config.yaml
dataset: "simulated grey scan slices of phantoms with and without marks"
translate: 0.06
weight_standardization: false
patch_size: 8
depths: [9]
init: "orthogonal"
learning_rate: 0.0019
Rows from block 3, named by matrix and row number. Each number is 500 + 25 x the weight over the matrix's rms, rounded and kept within 0 to 999. All counts start at 0. Numbers have three digits each.
# pw: pointwise conv (model.blocks.3.pw.weight, 384x384x1x1), inputs 192-383
pw.70:478452492549496529550465534526510532493519533494502497458496477480521515488500511548525527485497539469529499528532550505508556501538505489510507506520533478494502472458515541502478459495508504515515497501525492496498516520546508482500512470498484526516505528507534481494476479498522510530553504522524445484456482493467515503467501552516481521468501503536538493525580489549518553485491458500476516492520547477483492514500524495534464509524450544494519468524506479494496548517500525502473544529474503507489495531500548507538503470561510471564440528471509529498487467488489510504
pw.72:494505487502492516489499495475465505457487503473519514454481523465508506448484511510524415529510510489485529512482524516492502430516461483458508490501510502449470459524510472478491463507495504470518496503452536496481547572523493490501482484492464493492486548514478502531529486509466529478513542470508502492491528450504460486480487504499506472552520485524501498449468497488476481488472511498489486507489467483517468464515576526543529498468473489509518502545485497531504526478509530528511463479520517549498484499489531485503487523472498441507476532486563487519537506478501530526
pw.73:541509485455461482517526548484514535482530515442508509504518551563472531473514540521506472509476453534508505497492469541516558527476571490505504486492486559542500490554512496508523487471459494535492472468518485501484502502535511496504453507516481479505541543508467501500524521493494452510473493493503484504527511503494475472509533523490459517511457554498507459506483460535521480518476506520507520504501527468540478481542467513516480486473490512535499557526494498502520505503459507535524513436525507519481471521490467504468485531492504516491505468492480510488509479490502496467
pw.74:511476496505487488534457507512470528479527530490477499484485472482476537498543531480534508498504490544503492509520505478486494478475519495543545483506492510459482538516532459475486501515473516515481496493481456490506483530538488520503492498458481493473471442516498498484491482504529468526495480491490513505498533534483517524524490497518521480496500489443509488527507492487508510542490493482473537505513512494461478545524502497504464528521525547488467472437486498501518479462518498476518485510537511471507452475498499488473506523528488524496507494505526505499472498512476505464
pw.75:499537484450497472476454486483490493527483487474514532512517490504497505507485496431470504484489506483497468491489512468461475513497505447509568551502510483500474505459540498502511528499491524496484509512503563526490500518491486463508477534486511492509507483500474478473493524473495490481485475505500503503505520491462509500536499496503556515506478439510463551546494490487507451528473471519493511543488517495542493540454490498523524528479474458490494510505452483490541490459520466487520464550591498492492513476481496491477503535494511507501497470536518488496489517522532513485
pw.76:529459509506494521515473500492479515515505510492477476545470498497489471500484489530513494486488496503506505492503507488497504547497469461509543535474512495442519453525470497438552502467482488544493465499457502514505503476482473509501488437461512527501472516501487503478474539504466501479497493528504522524552557460446494470473475502518520504480501479460509520444496490485495454488532488482511486478462516487502476513474495510507496477461538494467499506526507493479571509494517562467508451535514483534477585480505512503509555447476481467510500530509480463464484497515467512500
pw.78:494514461522542505499458497492504560471517466493525510494475539515471506470510507515483496494509471440559476491493513514478497527465495514515524500474477539528486527497480448508520530458483501468494515536510489483465549480519554526490500511467500504539511482485488443514534531524546487541509488467502510503507488518487537483483498542473510492493446527501488512520470505500521494508493468534488500500490505464507498519530484494491487484541548470520510487490488557458491517528491515498504524520499481443497500478486488454495488483497487508469503503477488492502476484527511488501
pw.80:496456525500494511516473504488519498504480483498500535521499542502505514515521440501457478534522517496474558519475537534469495513479492462506525491479533530507465499481477451498494465529492460481459519488513497498497554518507482494493500476520508492478457548510489483464557539441527494485499484519497504496488505538507511504513462504475456503508510539510526557509474501474487534517489500544498482522484505494508525464500462512495500503463474503514496484566469511513465460439516528542499491536543463502508448519469516533477470505504478467523458509531481498493497511470540485494
pw.81:477486518487506549516523535528505446518496457502483490488510533467507545498485497497498486471488468505503523477444474492522515483532509486470481535506502494482528490532520483531522520517509502503478517549506530512499480547538482473527538500557454482525506454495490507495531479515562538514472531505495509510501509547560491518536477506553483522468440504489514442516468486519472495514470503510491498508504476496491515532528498477488481518474475478494503537497485499475516525515536500509499484537522537489490479506537438459532471469464521466472479473510529487504530465550500484495
pw.82:514484518494516501510522471472504503458503503508476507481529488511545501497505515526472511485477546514482503550490484497547480524518499518530462489483490508489479508499509499486504496525511531510494554531496524514522481519491553486515525485495511516527495523502529536522476499512503515500574505494449501497507521471531524525528474479496542476478478531465476541527491502500511463557506500505498504498492469469516521483499523510478456549516498482468463489515496498491489516450521484526508499470548465539536549484512473470512558461468509520556491479454484517551470512487506514489
pw.83:525466516514510466479477500481492470493468491475498470550483468514490480524526486483496490508482509432515496549494519491509548482555526500511534499496544521498492513527473515525498467494475485475501458501468509502488476519506460500520482518498518495507506509458509495500468508505505509454482531517545444458486521488487460493507508523477492501487497451481493523518478555511476483515483511481483528485538469514455486460518534495482500503562579530510474485559498513512493525513501523504502518466505492526531489501495488535462538502485513467462498527535534510469543508503457570492
pw.84:535459459517516513461519486503421499491490540501495496487499506477490488478505513518498516477517499486551491476475506481527473503484476487526455556500514527472519476490483522463493464499546559488484494509514487521537507513537449508447535474509511529504536568506506481479470476502514489503482482506485518506464506511514514544491526524464475513521513420448493517556478506485486499469502485529531555550500521552503471528511483468493494495451518523467483496466468525515490493471516475495525481485506529507490515498523493487504470489501509539497468506499511525553477515511507491524
pw.85:508538456524458482533509493505480520515476488522526492503491500560519494465496569459530494549485511479550470533503487499510503491499472516486532496506486496481514527498520551500549539447513494492491499467506502462485509515495452512469457522485443505500517545516485466511480460490510529465474517495531513509512525531458512531503551486468496496497484554506473469485485517492492534492512434514497473503471513494483448562486499603511495482486571513507477480484491477496494495456526485546489474524471425453553471490385478507503534511535484478545548483506524481521503479514519550492
pw.86:508475511490545538494508486470488506497490494491538461500506528487539503550488494500444506521514513502476489489476480471480471482508478490475511489523462442483463530449522445437506456499478546470510505571531493495510487518506474508513505438527503534515484505498488502471491482471482482484495486532502470495482538490505480518549471487529530519503524521492520472507503510527505490508486577547470482519534506518546492488528502468462559505502476521537516490496515472488500532432514470480445504513454522534533487485503543522503501505486559502501461495494459506494498492468508497503
pw.88:483538508493512463491498473457478496477522497497493506493543506470500444504534477480465469520505503482468478513505524531492487551466482554505483525487503492493508506498509538495521519470490524520497502502463504474540519481502532505522532497501474520502500499574503524475481479514513518511512489483494497516528502532466559476484509503487527488499472501515492495554500531478518468502501488501492506494488496496524513522533453526490509489495501496497526486496478486569492506528486500481541506480464497518492481474503480468489501499515569502513480480499501485484489496519509497513
pw.89:512516495516497476505494504494506480511461539541533469518486482479527503473514462471519453484499494494472493480520515505519485495473510545508517520525508507472476536503542502497498509529535476533482509489513502498522491528495491489479483533473525532492497501503545516527489524530485485490507482518498488484488511509478491514495516523547498518528469490484475501505505473497536501484468484498514542480489489501507505534493484511496494542488494497508454491545511505488529506503483537527533499494495515481480485509502491469505529467492493476492516540494516499500571479523525498495
pw.90:497505488484509521495508478514514529502497482524497522520477480555514504482472502466496459516443517515537462449469474480520527586504506480483511508534481468503541535493502473456547521513474498503515467514499499501491483490521473476544547514478495521475487527501518485505515469565520498534483474504471507493481535527473495469518456525486460457498455535519469477453526462533495494460517492473516500529512455504491469517515516486502556521477522505507490490471454468515472501483505512520451506526498507509475555478507554480500537501494477515466519497538469486498511495485509491468
pw.91:497505496466512509488504509495500526478530478496497552503497475522487508482483522475503513500535510529475526529477532492534491453523497474503542514482475453501471493505534540483532484471513511485491517510491460469529512509512475522547515542496501497491466453473512503496468504540537492538506467550519474450515453509455484545521496500499484500518527502489503480515534515509471555505512465552528465501558512491511511478492477543492508487542471486474465492482497530516458558517465519502496543494484477488503501476542479486567478536519542477523522523500532497493484550518489525520
pw.92:520519522470521500465476471490542515508491505502526536533508458537506470524504453485509439510538499538514507513471459475513544576474473505459460519512493505462509470525497465471486523480461494478488480521501526483487514522511524490531462508485522504476479480506495492475479556525467441503486508508508545508528530465480539531477459478474464497520516535506542500494481531511483487522485494504508457503451489529536484502487463532462511501482458486544521517486526484489503511538534496517486514510504485526507489512525486491510492524498464473496488504492465483545510488486495470498
pw.94:495491467537477489506494452495500517468509520516460506498460532540461512542551519508490483539477499499496521467497539476505536550498519510498461512443476510526542552502515520490481546498436534548481504518512489502504492546509533524500499535474483500518499533513476524503545497452538496492533501475524472527490520494520510516505463482500486535509531474521497477493478497488500515545544501521524507458535521531465505509479533511478523512464501477490490512501514470479461513463544498546427500506504514530527518528463509481450509490509532467490502562444495515504500528469467505456
pw.95:513481543482512479480480444489493481497488533473536497515517527487524477543486540491496495513523523530468489489452482503614508478631474507540497492527459458542492517505503556422507477542495576456472549461463540546503496488485526519497486489501522487477459512466485503446535496512529565460502490521519478514510490498530484535480484511491489503506536531521499475489518537522531477537469532500499459539456528491487533463470506481528537476464477534459489492501538507521549532483548513486472513497486474531460502503492475485536508524536479494530502519488475496492496468449515482507
pw.96:505439484501497522496509523512495512513505513523480471559496472531503478480577485522474498519496501472500507450496559525516500481551493482514472459499533508496509486478474487502503576520486473519509511475497503507446503502450541490548511499476477449530532474464470502525472499478453506536507514478521490506501531484490515512513490447511484517501515483488476516473484486515482485509506470481490553491510507532523553506553502512481439496499504531488515537501551538485512534483512463508495512492479525505519484484508531504510506466509498503492495533525474481512486497535514495521
pw.97:508536523548531450504502497522545518455505479479471513464495501534486488483459463534542462486501505484507530535504525541553492508494509503535503475489515520535440501499482507459521471562526465491520507520492498469475502531488481503480519548496524507458488543476515492493533476534544493486502476505525499526482509501475480527508493494474509487523523500483527488498493509511498477471504496508492516494454511530486538495541506495501491507516537544475464497485487488486514477498501524529537543548541485525534469495476455507546524505459517452464553480501526485461520520472521499495
pw.98:499507508537491475481492467499478467466464533467491478481521471519514477551578493474505491465572539514486511466513492494526510530537514549506475507506501513506499502510468468484446505514533525485481511527499459513490458509484464497531532522525512494462518536519485505536463499451499468464516483553503461544499484472537505518482443466528496510527443530486517493485523494474513516504532508523483484506523469518494488457510495518440505475482474501513488436504507493471527517481484548489525432489503466485521542471503499527503464474498511502536507448532454479528500528515499479502
pw.99:573518509513520495482527497481453509490471471485497497534533513460509509506504455504463520499467533518529453515507529540520484521554511535463503484500477491507483511482557519516509504493522501482458489550503543475512486488477501413502493549501470483507505500466519524534518524488531510510495522500510494495488524487515498511505493482483557535529475474567524483473495518443514457501559511496476523531503496478518533475431520524496485497491492559514500535487499527492528529543519538456517515525492484475464463510487494494537467523524522485479522540533489532489485507474504490532
pw.101:482487475497544505517515483491518503483463525462534476508499463490505513496519490521503454538443468483517539504455453494468500563538474462526523521518492520501521498481511476479507487518536472494516491479486485553535476497505499527527491465539509500476506496502523523487462508527480519514495482520502483501458545462449467463488460490485505465492472499519495476485509504544507486494468481461520493508458512505503481483511503505539528518498495530546466523515506452515497495485455519516486457542479532495508527516556519476494506505494512529529467503519507477499500494524524453495
pw.102:532509494522496475532509473498511498538487501460488521484507499490475518474472541469499507481461513510496477468495492499523474529527485497505497541542500474464508540437469519485531469489518465502509508551506499475459518512470505479505520466506526517586551499480485517491472467532460484523528481548490480471566517465446465530511542487548507500514498511500548483493480574518526546512450515490548498515500481502499487512505504513466543498502451454514485499510489537471490488543461506507471492483506491549470488478449527520499507520528487510496508527504497505466511464515472505449
pw.103:522491512502482490490486511550443515483509490511493522491534526469501495523459518469517498478504453515515488503505471482483496444518487487527503439503478534480490491472500502509519515511502478486529494502490451519531511496492456482489523531448486485513453545484471508469521551534511496493518475483494545486505532505495487507485450491433540473511561536511530476468490491531533501474540494503469521447507520517448513506524469526475501527442519499488488459561504499501461524457490480508522516490500457480468478488454499501519488468494526432505527494544478492526529506477524539513
pw.108:502515534482485500486463520483489500519461498455515494504514499529485505514487521503476492523529493474483473490473482489504488537525467519475523468512505497507474521464495492483492497482505472529504511542501458515495494527521506487516483534491533440518508532488466457518486501488506488502467517469552498449553484536521544487519492473473501505563501524484487501508488542504499504485481486482501511477490475488518499517507523548502507461499509515514533487491485564483504493493492530519490501477467489512531480511456518477515482522518458504515477520513533523495499549493516508504
pw.109:511500502507503547527510558497479466469519559513514472485516522468536490444550525502549540531503497509523468540475479526465514481483481474513452492485502518494499486487440486518544470486517523485478504519495446529488495475472526512475490489556519481501499522446514495502477503523541514507485469502486462514481511527471520487492499473498512483478454505490483496463508485492479536482524499534491514453480517502482491485499500491491453475496518509485479504477498512509493479537528496522506519493494476479465500553481484471532514487491500467491518486486459543518528499546483452506
pw.110:528509476497509493492508472549522466514488524522516517458499511485486463469480470489480489496464523496503497499505523508534507457542467519468432490512494496487506512516493494519502517520507511476514529526539535488519504472519496517535525490515516516494505464514514517481494527493487513516450507489505507511480504512467515529550507502521504517491506449488510484526472550504529463519480534496491529529478506543504531526527469490497473515497525493505506505480524491567474511492513512491540525510526489511458495479522500471490510526563508485479522492464459487531443516490498505471
pw.111:502526466491498508472498500470510504453488506515479512523503482476517533466529489508483541522534507504488490476449511489518510520473472470484502514487528550555448453513523515487506481548528481519502520564525504508473506547553514500495524514509470526521498476468535500537472512507479508499472514469443479471523506514502503482523533532539481484532519527500461504442522512508469486460491472480495483505478499509512467503515487484495499477528462479486496519471510484474491505508489507547522494513517513465491489480499472510472474513457481532507504521506504497480510473485502472463
pw.112:471473484489499511514484490472524490513500490520480519484526525475505485508489505510484469490547496470463486508470509477478520490548521498521482481527497497460477544490494484496531493490538534499432480548460495507480504509514512498526497491493492522480494521527468559529531498481512550502504490477491488504524515475497526497511475509523506491471520488511579499491516525523488481520493524523488497506534494514516482468520488513506495476487500490526499468584527481464489481459521502489471523522479465500479529480500502509469515471490510477500497504483548496532479531520488485514
pw.113:498508521533563480467511556487473483509522519508479492503525468446511466499481502454509469482495496474496524518498484537521466465503458534487490506493518475504469484485494511456518476509501503523506530516519487497532522475500486513521489525498481497467494528492483518477493518509495520462467489514513484482562492503492471510506492493524542491549468481494496507484492489492503483479516499505468506498525523472520498530468462517505546496528502485509504501506490542505512497495517514476496542508500487515515513527512492508484464524537499485493481525466467489495488514528485478495
pw.114:524432530477528547555460500555469522532478483503525456478457521462498506476496460517529523513491518501502475487502543475503563481514468503472520508487530484511496522491508526515515561494538505515500518469525522517551513501517495496535515495478495487474475467537505501494482515507452511456508497529480491506543466469530506515524515526475546504486496511473535492515545508500525501506477477499504458500510481496516509513526524546508493542513524558509489516506507521481469522511495527535507531513492499482492496506488503501485490493475467506510515531509490464555506535519484483480
pw.115:529529497512508527519513550500467517509451495489468445467549499476497495465515518503490504525510506496481502518484475499501505510521514496495489498514537499505490507467525471545494483494456515491521494532504515509466493551510467476507523514507492478564540480500474478502471517467456565469515457511500481487519523484513505498502509533509514509464491447494493530472517529502509561498480525498542516512486490495527540408542510518525478513492497476529496487554486501486514515458509485534499508497478460445519421499484460470439457523546484468515493503515504514473508494507525469517
pw.116:489502494464489497495524473577523467490496490493504516476511483518479476483491488484530462537486483494498513488464490510493495498507490470505535508469497514475509494532504489512483475464470525465519513442493500444510492495493508468490512513531477550486490491518493497483475475511502497494467475540539470509538543488478503538532505488506504492503535452510492465507536506506497525527509562511514500491473514489522525475451519464489499534510484496499483469488523507531489468485488547503529515504541454517469563487499462505476506510535490554511496511529508516492486524514509497486
pw.117:512512490494498495540507526522497491516493503471455518474520494486520512536495476517507497480464469508534501563511453488491506471480553490488507490440524522530493526509484454490483526492484499511476475466499482500490518524557475500500463508488491519471500528511488527509503518484538510554512511510479483504521531500538520533442519527482519519508501493481535511478491516546486520506503503499530501546486489491489486485501443536475520503483522472465549449559459494527547486489483499498518496489520510508486479447501459493469466495480494509507516521494468522481455504524493474464
pw.118:472562505468462484479454507488495513522482491508539508514517474484469473471491500476530506468524492488498480482492543478484494512552502511522525535491474500502477496519481497479521449500465501525517488533490479487487508460504510524509480494499535459532520509567514518521488491512429504516508495534510505517503509477494503520523509482490469470492507485475494510475495528460484495530508499489501521507505506528522499513489521458507485490453521532543466497504487498486473487461491454448486539479549507477524468496522507515502486517520452531488507487493562471499480501509507506497
pw.119:494559513477540482463478478516503526461497501503503448500511524514506530530527446501486471474455512490517500515490492492516522443482479480495489527508512494458470534504479509500543474511486485490512520513495485459493473458525497506481481452565493491495484440512489511515498441493513493480538465502535509495509503480488516510525538537494447469493511498479501517504516485538488460530458506525460516450536489518468473433525511444518470530492485496480502493492488487467472503499504485533516472451538493499505472519502531493516516510470510479503511461496455519530509477509504501482
pw.120:494469500551519504514515491490495513482532516502512544473482495449529544477515500500506501503462517513494476465489538492515522475497494480482459470514518488511508521474518528472439497503520517539500515542545495518529536484559508436550505534500495464507510519453444483468484460520482509527478512503486542499514478505478515526487477529470537477496489492498501497498490478509514532474449511465507529518519505477523511501492495488492513512524538445480515510502542487532521501497496546524531489491503529499481479492512476494498470496522503527518537469535499483463529502547478460548
pw.121:505502509493497472546499498511509506538462478503509501483495467490464519521495423497484478519468491481482515472498496477508523559456502541474523512490500500510453448449434500463469495502446497503481549515506515461534503453521494509500467475501514464547560525470489512490508534462525449507559496525527512497503493482571472552506458464498485484463478574510511481515468474511495510531529520489477478484533503462510513437479506461514497482511517476440522490516480556454557515441510515449532508509510473553514475482480475519446505498484477468480459533495460523546489477539476464496
pw.122:494540492490490511533502475543490500479514517537482486488466504503481543507519477497494526494500512484497483501510418474473476525500498501529500535474513499491497434498524506487473464501496461494527519474469536492497511516549460517534455497514477476544519534513472530478527462475437506497553517545487496507537544505491532537480496472488476484508508545476517516507488498532513479497491539479505487544535498450475505557506496475533499514503500499522521485476508486507538523491467483517478514516475503521491491465500517499509490491515437476454479491473498484525511523480458464489
pw.124:469492545514513430509513501460517470486471504389485539489488524463494494540470533554500455514483525547543485473496501510523549475517450496511531485545480509503531483493516537478497502466502506473495500516489421533499528531485477513500509525498404534520506510496565417550462497479442531546515466507447570500510474426474496555511498530499536496496522577484507508472479450511507571551438538510503490482469492492538518520526497503540480495449463485531516512543487533526516494481468536496512507578520477563456477528472550495532503503524494502493511472509500500517512484520481556522
pw.125:558463542483471474463512516511492476513492521494501466544524499491463469463482544490503525519481482507508515494491501492503498504490469462459473494508474456484533463482480497479452534503493485526488459499492477494496492511474508527536519492492481446502492486500510481548505511453469523523516577518512475488546470529521461527525523487487521496538456492516498462510483514502513515508484486508513503549527475500490510528519510532526530514468486486509521493502537530456536509507496486506484511498514539545538492470529548500507474513554427493481537526515469495506456523491495491519
pw.126:468482462524480491480500468520543473506508525476501528468544474505505466483543517497470437493518486512503450495507497497517497522539508515491526502512505462505528525529506496538475536514505509530509497493506498524511472535499546542499482478473509448512520498517473524509494510525480476517518483500529528478476479513490504500435480536534469512511505509501524527468478505513499480503485525500478489448495505495500524523552521516454462513468500551493458518536481531473491482491477458496494505481481530508475523526531497497512520525483478526515492515498512476487489464485504483485
pw.127:541472510498461489477535514493478550513519482519497500475499573507479499482491518490536514486602504486522514472525485460501489484497513499530490521486485455494474492486450472541514510488489500485471499495515478476489498504525471505477524491472538501548543492549491502523469532519514528486458502492507457471538495500532504560510522522526496497496488524498490539508463525474501457529484512490470523494577521478495502470497501534509543502443542433524497542552500525486500503501486509499491526493519466488531483470517508512456504527509454476506516528486485528490500517503487525507
pw.128:518495474503541462493518511552517516467470505513512485494479531512521482474551459483465478518497502546506485479511511517510505498523507503511472497478494511481482478544516487496487520515485522518469476514518489513492499476512503488481493524501524505501498499474494465494470520536492477505517500541506498503501544497496508478491509486518465485517473546539492525444499509506492485474529483473531472475495507505507473504503496511521527479496513486479540469504504470486518499512524513540441517520466471468481484477502482501506482516496508509491465491481487498533500477489469490520
pw.129:511481495561522464504534505497545499459496524488471538514524525462485524484488478502493485528501501458509517497463503476487482570503495512507499471561531514498472500484488473477495469495503530513494541490508511494486502483534497484493475488534517459499518547483484503496488530491526484465523512504484459474483500486489542505461486507487475493470537525483501535524504517458533498507501537497481483490500543499490573469501504492499518488530462489506488506522466485532455497511494492497496508514519488518498524493509497508516496497509517486502459495462513507536513486499514508480
pw.130:490463529502506512438518527523499516506515469527506458483536520515514509437473476489515433488519495511525515471490487510507492497494503517506451504509520459534493504505511508505493503534469501506506497501459488496484479496507510517504451508555552508502472507458522471489469459483505541489567496510452494468539470502464501498480518486484533532532534488536500472471528490504500479526480528482565508516542451518511507479506521549469519513509520477505495487471501495518519501538537513491499518515528513504475550458488526513537524487492473480484547545505477491490465512473496516507
pw.131:498529498500506501496457525503496535489520516483541440526489554509512514479504507479542463491494490530510455493476524517504462467482496506502495526443471469554499500485503486513518521515514516512445511543546483516514499506542548511490487526535577449504514528494512446512511489507499472515473496491511491480486514495473502455549506534492520503480486486531521493525503573486483513475528539481498517482482499495548503500502480487486526466491499503480514541472511546542481496506494463480478514494486497480476481515442529492466511471495442526463490481474486484510504514472506544472
pw.132:508480502491500539467468488520487447508511528472522489471564462510495486509476480491505492534459496488461494502484515493548515527502496567489506509518514506493563487480484546460463446498500534481491529473508461468498489490522495515530529511472482469499488541563524512476513479507491487472528500507509469512490483506444495507506477480536492487530498450510509507516550520493517460485498540509505458469497463490546535501520532519553481484481508466487482446521477511466475490495493499508489549475462467483502500467473554556552489511539515498508516474481500519502490490537484488500
pw.133:498456506497484510513469573604498522555482474488467523522480447498498446511468518528547475525463465504496525515499494511485520486444484512532479520510487509449492567513489497503484490476556457500492484505481505474512489484510511462464487499477507533466483524501518493461492476472518506500520483530547492503537544501579433509513459501547573496492513463490465505493505512479516479514490508484471474546512520489483489530469493524494505485530504490499461519500508529508501509508501513536490516453551434536470523515506463528495529466491536530485512524484532471509501467539525531485
pw.134:555503489515490483483507475478533514483520470484489486488518463504430477478516474522495473467538474480486506487496516459486492490499493506537521492471503505514480512472454501487510510496469489520499487495493540464505509495536492536484508529518468490517505512516468486513528557481521507493517463509508528440553467483545512503465508481505492491507442560507491527493501551497511523488483513517457468523507530453472470488466521476488548502480497505470486500488494480474508511542553505499525479480503481511475509487475514505510457531443541488516522488488486532526493533538481513458
pw.136:505512509507472480515517489489538510552489475540536515527524472530511495473515463477454548519504526494524543490511486481485527449530489519478516539494502516515503480514482532436494475508468504508497504522500532508501516471543495514503473528535509508492498509496499509527514493499462532490505484525475522499554499504521523495471476450462591535491493511505535512509521455485490464504485435474526487554496462547488529463484491468504502499493490530502493478505501513474490493475479516492494509479518511550539514499562490509543504497502495496504502481551483457517511473508473501499
pw.137:487481460519530492476518518476494477465498470490477461465501514488500447496543486519495510483484492508495500484507553507489515505543482503519486488492513454522485496498531553499443519470496462571522533565499546500528491508512515464490492539510484497454497488501509494616487469502512496500465560504509546536499512456524501504516519481494492514539499529528515505524487520492531471432480512473506478457500472528520532490509465495476439474480484496501474488541453516495560532510527469492479494492606481498567497514514526497556491470451488447475513482545533505513503536488493486507
pw.138:502519505508522520465493533486480526508481516494491497509524477494514498490472485512481509513500510495573541526518499493475498486469524529489479517534511503521497504493502478522472515483523535501436477504465470507489493503487501461471483486458522490506533513548528527521504543512508520527491498511500552454462510500440464487482504504488463470505512516491501489473521527518519501495509536507500502451523521505516526541469475492483492497460498512512523503488467507497523516503532498494516477500509499484481497493523547510491554458473490486529448493509512465509499466540484472492
pw.139:469476504468496502494486451502455525548509512485519481463572547515545461500490517483484512468478461481478548514512455521486492434516489524477498488484535460541495511529514515471484507548453487524484469556526504496493504514494542506527508476515531490505477537519471515465524524494482498505524476495454514448543506472509490476535511466533525517471532478499484523535521514517493517560501495480489533520508492472482500487507509511560527488532472497482536529488484493468498490475529491496484469530542499522521533488465502530477506468509474482504472481482504490518503486472512488494
pw.140:514498453485489469462481532486494464505490486493469511465542496501515479460489525543509536508434524552492481511471527539517545515488464546534517514507483571526497471449507496468491507528506462487482477485521494493488525528504494486497469532492442474483481501477529467463481489539527501488539482499491496525473506475495476515476482467547505495509517490519475498477513489497495500497502478510482475479539506496500520463477465536523497524517482491481461507466521550461462509468532508514477501427496498499514476473555497502514521524497502512511498511526478510491521479483480521510
pw.141:474530509522508510496501497482475540456480483471486513519466555510527468491508518498505501500523502521546475473466493503539513525489494474489495524551520519518512478484474507447477547485524497513483554478488502520539496496498532508503512511505491442519508486453474446526465535498509489508591489499468510489480493486491492484456526525513482473488461527496507502468486519501506528501466494518530535485468519527462467480511479495485508518490498485514495503471505477514501494494533486480494501549540506483513517572481527500479526519501497449497539497483483470499506502501534526519
pw.142:528507458529511561444485494496461497462486556494506480476475481557521514465489502526512498456524501491459471516471493464494509495525566519523508503500471500484525530484485486461476441452527575472544480490486503505493471487476519493457523448522497543527480518460476510541486537473520488481487459484471459515474480530496523494480499498556516485487527505515488520525506495453527509507494554477518510486483538517585506515482495511469501486450504503529523521492480478514486575491502494524456473535450502481501495453536496459491525494468486521439515481478491498517503444443479498466
pw.143:497532499528533546532541434477506442505515520495493535470527530501471514526464515496464522504486536485517485483481514502488474539504496519526500520498532504522545499468476507455524485486547478504501546488481506489453460484484482494522500506489477494521470488496492494501492493496547464471529464478531542528459504441527530527552509501478494518506494472534517481471449484462499479512497500488476513534495496510494493479476477505491457484498462484556477500486531519486492492494481485532485488500496510518524521476499453464470501485518541476493489499513468530537484498507525462499
pw.144:517534522502516502495508523521468471484519489498421486512517466528522499464487511506497498517527461516483505521528510504493469491488473495492511523502513488527505486528502502548484518511546499526484484467503549513479552465490497509515452497511540559507471471501510496504482517512487498494521475482532526503482497525518525510477473495482509486471509521522505508471488505516495480518507464473457486496525501451482512468447508512476500538566519472525485521528492520524469487480506519482502534496465523509479483477519511559490490497494480466470513482494495461484479501487503495460
pw.145:483545490493522519537509538525565501467500538488504488531531473482458492477549505501490416521516460471491537513438513519511476475503502513446502524513489464506498479485481475461475482482493501515516478491529480512474535516515504506514482514495488521519501420478505473487442478519520510476515516516521492507499523482471520478462496522523494474508502495500478511467515494488491464473470463435478504519487544492484481479498497495494549435522542476544510456504516474498503503477482534496506488508485466513508527519530538491495555482522493503494488522499481484532531516487483511502
pw.146:489491539487563468503515468500529492515484480504492531478483515463478523514519511510488489517485495512484545479493463506439503455561490463506483525505542533507530496471538482501533505459522533502472567477512488546483486477552523490522487528519506504516508496488475464443482442491472459519495518531496517514502484481475515503515490511487476480528492497523495485491463454482485515453504487506485464475478503495544495502494537492506519504494484500447497510500518470514534560507513498493504494517519532471491488471520512516483481533488504485476472527523513503511530453518485449500
pw.147:487527522451491521522520490506531480522501480501481485456505463504516540515473477482538489516474487500512488527448504477507493512522527482481502485501485528487491461476529497507498542491504475493503486476480481496519552497498488469484493477475505533529489483497484511589456462510464467526489491509496480489517499507473523489529496503488471483481494488461474530509515481521508525477480460561491521536489563562506477488522461507507475479460485433510489531480556499507496491520553515500496471490487475510518472503524513502531534464522492542487531508519517462519472510538526497496
pw.149:496493506496491494497526486481483502500520523534481506478483503519496477556522491545475496484519464479510510458486472514497474459530514510563510482499492519503523543528466491486477534521507530471488509528515511495501503501482516473497505540525474522529532473510503496477486456473493504486472472491477537501508544476473479476505462502526460496515513486513489495512475450531508492506485551515506534477525508474488527521496522481525477511502501483489523483528498446491481500481435465503501467518515508502484446507509530476478515523506528548497535445461534494529488501459511543513
pw.150:483529502500489504489443457523500508472472500494487525491523464461537475518499532507514462532481462498503514511475498503475459579526510454543488492471485558498504502484458510491459494516486524493522497481453466509472504480518504492498529480483558500475504532493484555486468443505516516496481501532494511517498526493521516459448535488475514523510499475473467533490494525520479452480494480483480491499474444529483475534464512472504506520523492459526493510514513475497490494542487540478495533488507477525501538475497520514513486446493523526500510492485511431511430475536489494495
pw.151:520460489500483450531492501520466489496506525529498504473526529507483525464474514474499515453549523446474518497551522469476503485511515495513491517525538468502502485496492517505503434468500519499510485452516480488509459478502513496486445495496459505469506452478501610499547468496484486489480539523511512526493515517524448509477470515471512518512486486531504479491488473566504465474474518500483449497534501510531499507495506572443499488504557509527508505525503499512507515516515508496486564497508474533471514474511506526520536521499494482484465467508456502522498478441515519500
pw.154:491489468494479507519476543535495526515510466480477462511504508535493500483519545515519492538501511490530509488481489500480514529486520500470528505480538558457497507508521491485515544491496493474483491510504489515510504508482485492447456462527475478523516515467518475526505510510451497523514484472505443538530465509561484480512465482476484471494505526489509482488532505507511480467464461478468512499456505489476514526505494513515550488509516475537515510522481521506523521493497482467555486486488505469511499571484511526478472491550531546457489488496485480485508472500481496525
pw.155:498492509515511506505519551464524479516514517489498487470475492479461512502533489530510536513518559515483493512513503492514516495477546492534498480543503528490505542513529480495523497457539516458518491513503471493509491532507492519476474461483491501483484480531528441549495501491517502478460504546514476496466476531514456479469486493493495493470498454527509488473459481514497523507495490477469503528492528489464516477523463524512495512481510496495514488494503499505511510532470463495510485513520518467517500495452532490536529475487496513478488513458508489476475493453499492497
pw.156:491513534508527495538514499472488498469494508513520537473510560526476481534499448510507484493506532489515450454481522483523484512530530498566507478529519480507536526520492521519527511513504527485494495572518498506527509500476549470501494508542507503530552468541504488456494497497523464483502504472542479507512508474523517477552492553521521516506480531514530499493480500494501497486502519507466521447516505499531530520490467489498487520521462517523483483503441472513532500480470500501499490495474482474513483495517519494528522531517510466515511490518474499497502499517490469515